A small contrastive image-text model, trained from scratch.
Data: trained on close-ups of made-up surfaces with and without defects, 101725 training examples.
Rows from block 4 of the text encoder, named by matrix and row number. Each number is 500 + 25 x the weight over its row's rms, rounded and kept within 0 to 999. All counts start at 0. Numbers have three digits each.
# fc2: MLP down (text_encoder.blocks.4.mlp.fc2.weight, 320x1280), inputs 480-639
fc2.121:556453470498507441495469510467510476520541463480502498444510531564465524525505529509499524517518508516503490539481487517461463516471481461496499490517473504505484485542557491477489521487495522468544569495539565469524548547527548506462533504437486542529465492512523488499480491505503539500502473509497512516467430500502522520486536526515511524498521488468540489537505477485515521494491498534493486499482475546484434497484500547487482504478497472515451519519521493523512498504506561
fc2.122:469503465445524496514506498525478488521536485504523518472493433494508515491490490533470470494519464472485470486488520530499515504501504481486510483492516490502477497497483478493477484461510459476485531509465495502482495509480485483498520533495510536536543586517488465508536430491500482487523482510492511486499542471502520448512534542511504478525491461492500519515503459489497512494514465486466503521529491440497526531499475450520501492519509504504474481470507555494486483455469485
fc2.123:462507485550483522518517491498514499475515513487480486450489508506528510517502499528498498517526517523488493497499536550543502480521483498499499495508504518518535508520505500555514469498514498487568553544510496510506514499528483506510487513556492484492488535528477525504511542485511503514518521500475482516517528508557478510524565492493426550540517510499479516515515487498510531483509510506477549458515497504529536518562552556505496505531514553521522486481527578527471518498547512
fc2.124:480464545529507510513455532537519483509457476494507535457469500534474493481495507473509503528481523492469491475528506536510507508525496480489518494528496526524492530510487491500528477517512527497487531476487508477495526471512553511450503469559503499523479528497476521489488471541469500465488514478500489456507479509448440499502477502490485519489503528481463506516521536488534496521501513531562453488504491467510489534504515456495558541537467498530453479460544496479529499465509456
fc2.125:510504547488492468492506495468492493507507494495489516489477481517507487470514498536467451507508520497494492491477488518508482486518465500543506502482462473523484523530508517458438463502480432537470458532521504501533456494475500489511475474510536525523510496515454472491509461555513484495511472524458474494443494479502479497472453494487528481449509496501493499437466514475511484511522462445508515493489461520498485506482471473498497492509505498485466473550468474491468510500537471
fc2.126:517535524467487495510502566452472512511471502479487496513487509523526468523500501489503515519515481469488466519489473497518531492474455489504478506479508481499482553455528557481502467512500491502520447534543488522515458503496494523561488500538489499518482487574510533519453523508527483497462480459366522504499520497491503463492548480490563498502452530497473509492477513508502482522477479483502517498513556485498506454510508446595484497504499518466526481534497503523539515524528493
fc2.127:501529500509482502489502511487462488465466502499526508554505492488535455508489501527477482505499505538461504452465528488541516502472474503462500542474509487472493484465516489535497512435476512485506469496515511476467465473519491517503438515458494489493538446486495486511480496471459550470452510486495504476482501521388500467486502494457487504483488538544481501492541500470521508524508474496479457514485529505489466494475513479489501502516412494551493527534496495517457501512489525
fc2.128:481492428465510524506551479509471512527498490512486494463492498495513514473514518463513534488500473504517489476492468461485532458464485487499495526485501498468493459473502501482517511499484507537491497477515528479527502492505487535476509496466511494472472501468529504517523486470467492479478506484537495496486495527486455477477489496529524508446494473470501516475457512531501516479487512495514499513477480478477478467434492480494523491509531519473482466501502494492495518512487450
fc2.129:538497474564511510520518515487496486507483490549514536468514493507509476554451511524475480537475490493550496530488470486513493513469504462505526523520502447500492531525518481479491526480417455531461537547488504494500512539510504505497518494500530502493500467519494492469507527482515532493483521535471483505494512516463511488480531505492516491475478485493520490481472483433512484504489518497504513522474514511521498485471534506571553496532552488451493508455467551511470505465520486
fc2.130:483520428519510517495507480510495476503414503454472506579520498449539497494524492534462485545476478529500492504493473486513486464487487486497525505494474490517476485482505533515544479476495458470549451524527505471480513552473490519540521556522504505474540469513503491486503507564480484530489525494481520517499531529520482503491532491531480467520526504454545485518488494483501472514503495492552495484499500504519539472481506504487484479486462506525503458500523508525510495495459521
fc2.131:485506470526522480533499450503464469490496511512490483517506496446483461495515444496490505530468498495487459498514462491515513473513470536415543497504512480471458470508507499472499472480501482413542425525535454500518506526514498518500465477509504489512481487515480484513466505444509530501491501489394504480492471534453519501469447489489519535490457494484517531468497484529529492489501439476503475509486485509491519470488496475491509501474499535448484513537524507510509513502472486
fc2.132:491489466474456493516526453504502524510456508494519500504507467503535515528539519491515510488481467448497475534516469489505502471531484469499522454512502448505483521473399536523472508509533434480494513534488458495518487514461511499472481485476500522504531462453481479500465482489512509509498509510494531494468512468497484483502497482487503511519489511524495495523539480482494483473494466493501517486521511492535518478534504544494537481513502504511493500463431465517503484515419517
fc2.133:525488489494495531527503496471505505495537488476497539546506496518459498540510477495453510532511479505510543503521471483507498520482523547480489499487526520497478521548501508540461480511488488490423484556465479467539540500481532485499504513487492516518512463493508508491487531565514472549507512521502523515499555486492507532515511492516534519495471520529557487486493525549503506536517488491496508507517524508462467515514512556537542498543523533509482515590499499481536524447535526
fc2.134:496513411511508495489483500510491524449406503484469540511538485524469427494486483477526498492500497480531499515516468459505507494498496483474502468507496473503539508483471471456484523477462481530515484466479474490502521482468521522495500459512472518512481502471496543550468477474501528480488464512520507471494524525464548514466563570513506512482495524497542495537520461513472505517513484483522506478469458497506515523494529482571517507515513471502511499467502528524467494483486482
fc2.135:540527492477539485468462487497512495524557509500454504484508442503500516487506498512499492546499499476531484492506493472519480465507522533485526472530490514535469494476433500491495500530507531441517534494522483475495512549540496464478534499467515551479496542527496446514435502513502514478483516502447521460505525537476541557507461465511498460488496475470521487492542532500459508519524497511489514489492520483490517432480454492430493484470478533510485470446507534490523496519444534
fc2.136:507486532450514512444513524484448502494424506456549487523526470482488495497466510522472509503512505457503523473507500482527464518475423509489492479539513496489500520502505451456493477519518508472493459462471509486512518506521493492477493500525469475520483494494452485518477484481480548474541479512424504517485542513507511496503499493518490533461513500474521463509462503521506498516507501468487498521489485496475483469480491475472512499528485421516471581481483450507461513475550438
fc2.137:492493477536497516491489473522539462492499492505507496506501528479467504556510541530510456503467461479514532514521495492490542537491497522492522491480531506481515518529467520497476460502508498485503511519494516515464469554501476523505499515475475500527510471505503530475493524485472538532534486490530486464502547503546507519502550495536448521536509540500522478510489497496515501523478520501505487493481453499516493518483529544523490499502451458487454518513516556513549515518539484
fc2.138:525539521561490490482534550502508495515400512499511496517543489482488493521494479508510508539459553518498509484522496471509523505493499496539481495494529497485481529499482499503470502519509479519611444509514476515438489492518552496538441507488490521452528510505560530496502522495493517546508495493452522446501523519481502515461494481508487506490505501487503485501536507537488526490511490523499503512461549496521516507478505533528549467545518498526516500498483495553485489487450444
fc2.139:494498505478486546513505510499462500500427478479504494485465502506528503475508476509491523509508502476477488502512496475488501537477491535517513495513512490509475480456510493491490496504545489501479496503473498511479451476499531515515496479469510489521486471448508491452536496498480487476499501473455478532487439476510467471542514462508466485521474487478475461486520484464471487451473490488498493495514541476506498506514499469483514467512541498472496545540479480472439491488504519
fc2.140:528490531459514496515490490490534483541516509506489518533503471505481465521479537492497492515495465502523511471489526523489475507459517510452488512497491433531511500524530491493459496461521450510443570484446510477543537519530505486500458522520502487526523497482525501497505474441489486519515496480490513509517514485512509480540455476536512489486511488485519531535538487483488487491532478516529498520545540529507551496515526513495528475461493506499462535478499521483469477544461524
fc2.141:477516447524475515470515522517479517459523514491522510481520454494466476518510476554471495487510523499517506525529504508488490508515519489491552487565489499465509557544510505519504483503537538504504498497517485523543461535525510498464513466503480499518499478484491525531495508504510505521530513539523469511519509494490504479489524547538491504516524492507527517544516477491535512527527462488491533486491516503482541520466470517461512490516510492532528481499487479454518482483459476
fc2.142:509519498455510574467509417500482510473517498465496511550498485486489481513489514490539447481514475528492510503504471509473518447492492470491509477471477457499475499539456534504435502522508523495522458481544487523474487491476517492475514470511498462479449495529474484488485517446521504465456503492560513516495488465491501486482485507519502472508518514518490514511512521502513497481505483487514488521500515463471441468461507494495502531489427519482504486443524536516476519478491502
fc2.143:506541523476480486515526454517484512521549475525472544506489475537510529508538454528509475485511442470474501475548509517494488513518487538478492522483523523513491513522483488533478475513512510515473418486467507483516440509486545494481471523489497492448517495496511450527533489495529475503499540532495496490471467461455503493515568515504543499501486495530505488544500475549520518494472483519482488478499493491474541506511466516501509502521499544470515506516506461468534504493495506
fc2.144:463462522468498521504482494522487476480435498495478527525515508512513519480497475489499512461517476464479498480497526501468510459470485503483528480489484551520488503478489476473484523488537497485468437442509509495489493517508516456513526455559511504495478496485506483498518555489507489516499502494443527547464451493459506512477474483498512481511525431486463513484500535489502493480466493493497541519530498486499496475434489526484480493473518459504441501483504513510468493492506487
fc2.145:518476526481500522522528485522531490553453496501495486477516496481488472484508492474507475528493510469527528499488506502483458491493498486527466469478482501497486548508456481481491477497490486445450496479510516524484490488521545477501556483510483481522497443518522448470557488546488462491494522473559479508525483516498470519534398502503494489510465486490517522463514528506495507472487468487456494476467449494490502512457494474489510519531471527490478468529483393504489517489530467
fc2.146:517492491559505545528493529483501536544470516517489462521468516452511463483486511478529464500496473520553500440485489413482535492513492512453488454481478460500501518506529496558473510490511529489455460460522478500539500508479520453469479471530490486518537522521521484498460450508503504481531514482487503517523507544560507513440557494523522487498471498456484465478509502535492483491513537491461499479513506512520560474481489547495468485536543535496499516531507515494551503499493462
fc2.147:515511544537481503518478535527488505501582459510490545551495517483505492500476526509476500524472508481507523507538477467520492510519506490519529515520497499513488485473547486473463503466513525545506548513447515518496568483475534514516498499477548534525505558476510524516490514490473507503499458477569476504542496517502518525517550523513531501469507505532524510470495500521535529464529473510540508506491520524509516515462485562512502461460545524518552513488482499476487489498501475
fc2.148:455478489473505502475468510496507514540491552494494532449516488501485458518499492533479453465510487518518513482476514470449529539492506510437496464477516437504499510517506531505495472528425498502499502481505489471506518490468509489524501540506488466489530510463462492530534503579484458503468466502508513443500509489528483515484527508497499508483505500461498455539518504498537514484548469498532499477513440455459489485515498471487514494493423498474470493538485522517525477507449470
fc2.149:515469504524473486489494525497514496513560534496486440512494513504532487496496495520465512496530551480505477510509488505483522496505511499530514501537518545510487514474493487500481503493519437469538522502465504523530531536486501527541533511469508469535521488527501526522470492553502504522496515512533482526508513514537498497511549483493572490494510471486473549483512448475502522514515536513483515511520497489491523518513498523478493521489564483527530482450489468512538524471549514
fc2.150:478505487497475502480488459469487476467511496477466505444478489530476479489522519487491474485513533476498506494510472475487487537491503517467502481509496472482467525521495492494454505496478464513444502522464489479466484516460457511461514489505504466449466482512507479481498485520533473465486527522444474496495489478513522530513423479497500489452475492494493515465478452473523500465507477518482492492517468513495510501485513505511500513490491473480441513514493496510502515535443482
fc2.151:499524506527498505464462526478504515482490515520491501474498502512495487504508486490498494469495524507518478541497480508480490459500492534503493492495508447490454496470471438510488490513496504548519549530537493506504517479490509524509535510527502496523501549529516478508532487532524494466487480475476483504510513514532471514472481451491515522519491466460499499473470497496507510477460500435473496500493474462503513516494515486541459498491446495452506502432486552498509480512467459
fc2.152:512523454514482503480492498525514503497514511481540490560546506492472519480476495549494525524518522494503486516474529516513506527523558526555511535554498507519475482493533509460532528504510512554567497473476512527504501537500546476488532524557477498492511541501515488495535522471507485468482519479508485481494505504506493476520539499508514516525502576558540530541517518503487495516459476500533507496560530527500526481528475504508499537470559496483539471460493508513507507499494523
fc2.153:508491481495527485513505459498490485487480496476474489496473460492504496468492462500488491533515502466534509527526475500529495498481491528483543499469493532452444492454519503475538517521476438449497485508530512554513480509464483472523496531505510512503489465582470478460503521512517497558506570493465472515507475524482480493471517546489520495543440462493510495468483528517494501484526478486489515498503459459558516474463455512514532493531510461510494494469536472491499499482521516
fc2.154:456512518463520541520491470470505487535464508499497519482469502478500493476462456485505502504538491482524516512503501509503496494513462527477489506484478495500491516485424486515499493495497486461442418488563517526490486459481521437490508500523481494467497509515507450483470486472478527532517496477530497442528460520522497468480404522511524525550522494498494518517473530532528512504508479489448499494474514473466501456468480450510493508518520508514498494552491443502476476512517456
fc2.155:488501479460501523486486452478512491509498485490507502522498492479473501522556449467499523506489455489506443524515533518496506498516470497461493484499512476493499492483485534477502518525515519502455487489479487489495478494477504478444486493468516480496444488480508447481506502429494463480514473502489505486537500507476463498477470484494436488480493520471495529490510509489466466516464454500518503520492532495520482508509483468550488522481499522514452499510435478502455477528500509
fc2.156:531517415484513474494537561482478475515512449512490484459503515468477493468478539504518522553504466464515520477518501460480478499473457509494548549528518481468494504461464505481504499505466503491499417488489490438482515495507521480482480494445478538516496425511531480499497476504476504526493518493422475482484516483459511496463449548450499522484482454466511473500461427503448470520510489471503528510462482486509491484512530499508472471471468488486496512542513506470469482527433455
fc2.157:515518512541490520513512527522504500516547516458516509475540502491477487533513480474510527496474457486492501482527506480504503533507501483531517510514474495510498513493533486480461502510457538526480582458512478460452517489511512478429458416521466493557479468455502496513518463557464485460489504460510501517516478473512487475531453510526470479503487513511497487497499513505501494492519484476517528481484487466510495459512494494491498512554547476491480457534484525520516459496514493
fc2.158:555510605498504489447520545546484479479537492500488515502515517511527519538568502471497568471556498482511527533505506495455543538485503489536515498529478499481516485462559472497507537502528507482501506480507545502454507557507488515485524499543499499493539480506458491543473553495540502541490559508507495538509471522481453510524512487490551466468476496489496508559521512485504490502469494488480490491522470533510469482471510480521499495509497466532474502522483485476526497513517537
fc2.159:484484502436513490466499518469510476464504501525497479517493500497482484456508507468480497453519507479487510499493521521471487520516455492508496504523510440499508512503512477489524505513447515519512515417489479477479499469478511492498483477484498489488446483446474450506473516442487511488461472502493481507501520527488499449513461498486525509497495487500497512513470525485487469513527534539499454499504514448527488524476473457508533525532417516497523530594512526496473467491532489
fc2.160:503513498554530483495530472548516455484510484510535458471505504490520526484449540508506506500503535495480497546483433494541524507509490486479483500502422506503504490533511506492462526516538554450493459481497486506528535481503506522511466462526550504526510468482519478463489468477492492534486469473468484483522475505473501481479486473510505518509522529498497491509526462546540553474501488462485479524509489565491518514499510541541504497503502498503515537504464558509486505491524450
fc2.161:523494464458497524513487463492500460543506514523517461473484462484491524519490462479501502483527524511527478503511469521471461466518492510492517465526471530450507518506469510500498533512485447495527475473542483568535524508511498515487494521551535525503460515501512518503525475453495504530494484493567476515504510470519490509468474500488441506530530514509476525535514511479444524501509509504471518515524523486526480510478553517499505525496501521527476472498465515500500521479532487